{
  "beta2": 0.95,
  "lr": 0.002,
  "grad_clip": 1.0,
  "final_lr_fraction": 0.01
}
Rows from block 3, named by matrix and row number. Rows with one number belong to one neuron. Each number is 500 + 50 x the weight over its row's rms, rounded and kept within 0 to 999. All counts start at 0. Numbers have three digits each. After the name is the row's rms in percent of the matrix's.
# u: gMLP up (value half) (model.blocks.3.mixer.u.weight, 384x192), inputs 0-191
# v: gMLP up (gate half) (model.blocks.3.mixer.v.weight, 384x192), inputs 0-191
# out: gMLP down (model.blocks.3.mixer.out.weight, 192x384, transposed), outputs 0-191
u.139 103:458536526500520502425605454552569507501485547428490560481509413476544459497520502553380510487480502526522491583453557493523572533542388563490514458398555494542558414546509511445521498481541464494511498564478431548517516556512430586555507596500500490490495570394605493532454447583563493558609478439527539607454497567546469546419457452562499603509470424492520535583513544688376535507432504507500452430492467473422533469427477418525453517545517505546440483513471443531533474508437496461484480555499555439472539502518517445556539501460525563475531449517444483463582544545461481520
u.140 100:503529493482629545583485425446488474537412576538463562457563593475538533429466571477587468372530434484492533609579524517471573587504592452423462473538405567579516471498463458437570640540476424486569503496481524516539569495517537477495624603455478454483486492474516537473512495562557466566473482428444475546475492439512484467500488415479509508491553444513532500487447492499479505437480492545405434456399520546505540512548467510492426576513559497468471484492432480501536426494454458470488424474504514530435456472424509480498420449579361513528450484560490509452486492571472496436
u.141 107:394455458486485500440402499471540450468500532398487606501549493439410476426392510597516503407461470456463433402490476550581527507556470482604471481469552453458512540508538478461513485395506512502518440528480453477509472442499534361519461584481563465498555479515499432515485548469520553508462550578520470563476574523515554520534554463509437511587371553471418530462421441410494488484475524471420486554423480518476488441447396448501503457506520518437440517488431509477573541492415366566506516412466555453558470559460460388518501483460539501497507440510508549533559555487497533521
u.142 105:563485564531509460509547521424543587499487467554539511475456397541497450511486416482466477384486485468497521430521481463543427560561548432454458512531458525482560483516431517451502447503422532596471500597527427636464534496502518513452530497463478483488542574586427533483507425556492505455519574579560588535496479518549510520508481459537533600404564532412553511425544495474513483614451559474420589529556523481557522477492476570494521474475535592547526537482473510514538435496452587518620535464536462445434496444451445467436485597451425443588548543468528546474442484445593406503
u.143 103:441578382470472551554468443425504480538458473489453549487450416379483450476487476505517540537525500528588431532502388535493538565545520587533478448523537525562499421539471526472580508433494423483500426548528536521409478496513564462536485550533440573456475550548497468550488503452525476418489502480510524572482618532443472499540511525408509497563452524555466439472446529575404511561479401531448483538405503421484438535385500452451550518516474490444475419586501509455556504484580405583481546611481539395555511546552465460512545481545528470503518388586494549455524536479534572492
v.139 100:529440462466458529509443514471553508459476380535595431504527436508538523522426476506474468568539539377420624427520418446545470535520459424537409495470461521483405559552425507494507435542529541465413516437537529545506598455511516522495409456537487441499532551581474574553506479505359503481421467545432448477465435480489442552562542524581500570437536507467432469474394510555474477437574443463477518496542467460528444455540452458436515480544511520528491491442446526507391491524491510414531454531587410449442526526476460513446553451490508429542447491468612560464510486484438481574
v.140 102:441459474544393486630504520516458548474608516436518519517485428480508460489573496508413532495430509498543502459374536603443505471495479482463488447477511557463446500389440524491500488516443564530434432442455542561553421592575559443531558452409578548509436561582580584514496539498477469466570435514550502535478549464540507424608548493541524460408437532554510483518523549470553477407584466457577530494543491509478475471510419408430534478550522482524448475520424554503516541438492564553493453472518524512475518409530455635518456483429496490504516457458468466547553521414460572524
v.141 109:557550574500523555542460524525528514521452446528578511644489548527503541496547479568470430415580521433523564514493606552461478510507449551535547506465548391543506375631401581531564494512473499459563505412521581592486481547474499503458453535572564480433515480531476591548487527462453498573414430475467563476547537422459505481516454543538602498470493456424510476439491430477475491544524583461493578577497438383454488479461489533424411559388400479519530549550591470553489468520493523502474435544510461548484427409501511484513531443459527490465478451513493479501528517509497461457
v.142 085:476552511480573514582490451488501489565438516527440526581460474520579554481446533562476479594553469478535505424355573592469562476531476472490441515470555522556441484529442533453606492521474447470416510443494551484485532570476483556470479495483602472511473404440566465471406454413474465574540488578593495525495462440474498515513439522515516497511425474508561428583583519607516510520482491517526497511482579456501343493530455493497447566465455434491499523460535542610560494409458525438475491543462474529507497560491493448537602620428459463429495490567481478591502409546524487446
v.143 098:336430515518430500479505530475481561480595457439503481487561535516459491464508448508427479413504548539537512566604565512549531451361460537551546478464595485477514563478485451596536579452536532437466455484444534552449644511539460517526507510498597452428540494456606518523468442502466440554538446497552473434466473482517460458554415508562541417443418422519553474559555483481488570561528577502554517468514520458535543452553481487573434507465503581550464513523542399426504508539418441460509512513485509478375513539381538560488513524491485437518539485470485454494409515548541498506
out.139 095:497463559519520456561429500454460530457437413465398487566384444446485515476562557451525445585551523504471521479523569505520490414413532498538420528543518566571641550537519419569551472539514537474482462471408564497411461461452531581415567511485573540519480490539521460450546426523413436536429578527426485480537558466533584479522541537436421490549501506473559424426483449472486450531434467507561519508512519496564480506414473496436545522451586429518590496486549567473489484454534414608518528364503465563477465526538526532504505469556586477531520565464497500449487499423448506517
out.140 098:429424459536525439491420498492592567531466444484592532490522482534480534411512467545584519466432594420556553486398485428499522431452406526587554545497546502498382389545529510540622408480517547529500480430509514571588530450508522560502426398486495520489555462541461545401464526426489549445527526583520526448515508555561472530507581519479449506454485493487497471549489570551529529583423435505498467499481530463575385482461457546429447427493510521458566570508445527442450505455523563443518499564511486553439518524556535551464542611481544488482512504374510540561473474480530534490
out.141 099:560553476545539461463527510444507573500381484504466479466562478473451542518569548506499507544530488607493522505562475457475556502387540530442532564555532402554481416428475432561578538595500485511483520469482482404562520513536475552457370528519503552531483516524496494513516439477469629485597498427591405493501455427579476432477424490517512527462485550543533473560480504513495496425537493475417404445544394561466509581619508472566557417493503490555551551487467491487543543507519553491538513537509426562415510440510492610439408438532486483501564520436434515463433498447511415546
out.142 103:457467530576507522374584491490558446534507425471505480537547479485447562480586608477499482600483494488496413540522534482515455465422394602451495440522556468500456553552526437522521545507514468506481504481463589462476509509495548543570530513538488432461429455431485561474523481491589519465472398503449463501475581524508523547577450479545536432592545467537472460528400410587509509442462499447575422438476472502563532477528558470507547431465554563472589522492507486496498489486498403535455438490467455475542536428564529434581560419540506614433392523494527415546468587548414545443
out.143 094:448488571526498487519568554617360518478506473517513399554541530496503523538432446461501434474470488455461530582483542441538521501418460475587518483508551451495406582511530421440370515545545540515484480511490533496540560536445474526496478502539472483490563499493559498448508441531394442525540483376475494519471372560486397524526440429508466589473549516536450480515531517391437560570538511515556562544495491483515593381575553455479408497562529496460575521537516479494520561459477540494531463414426516553562428500443511469432616585559479462520500547438508506514492542486440503576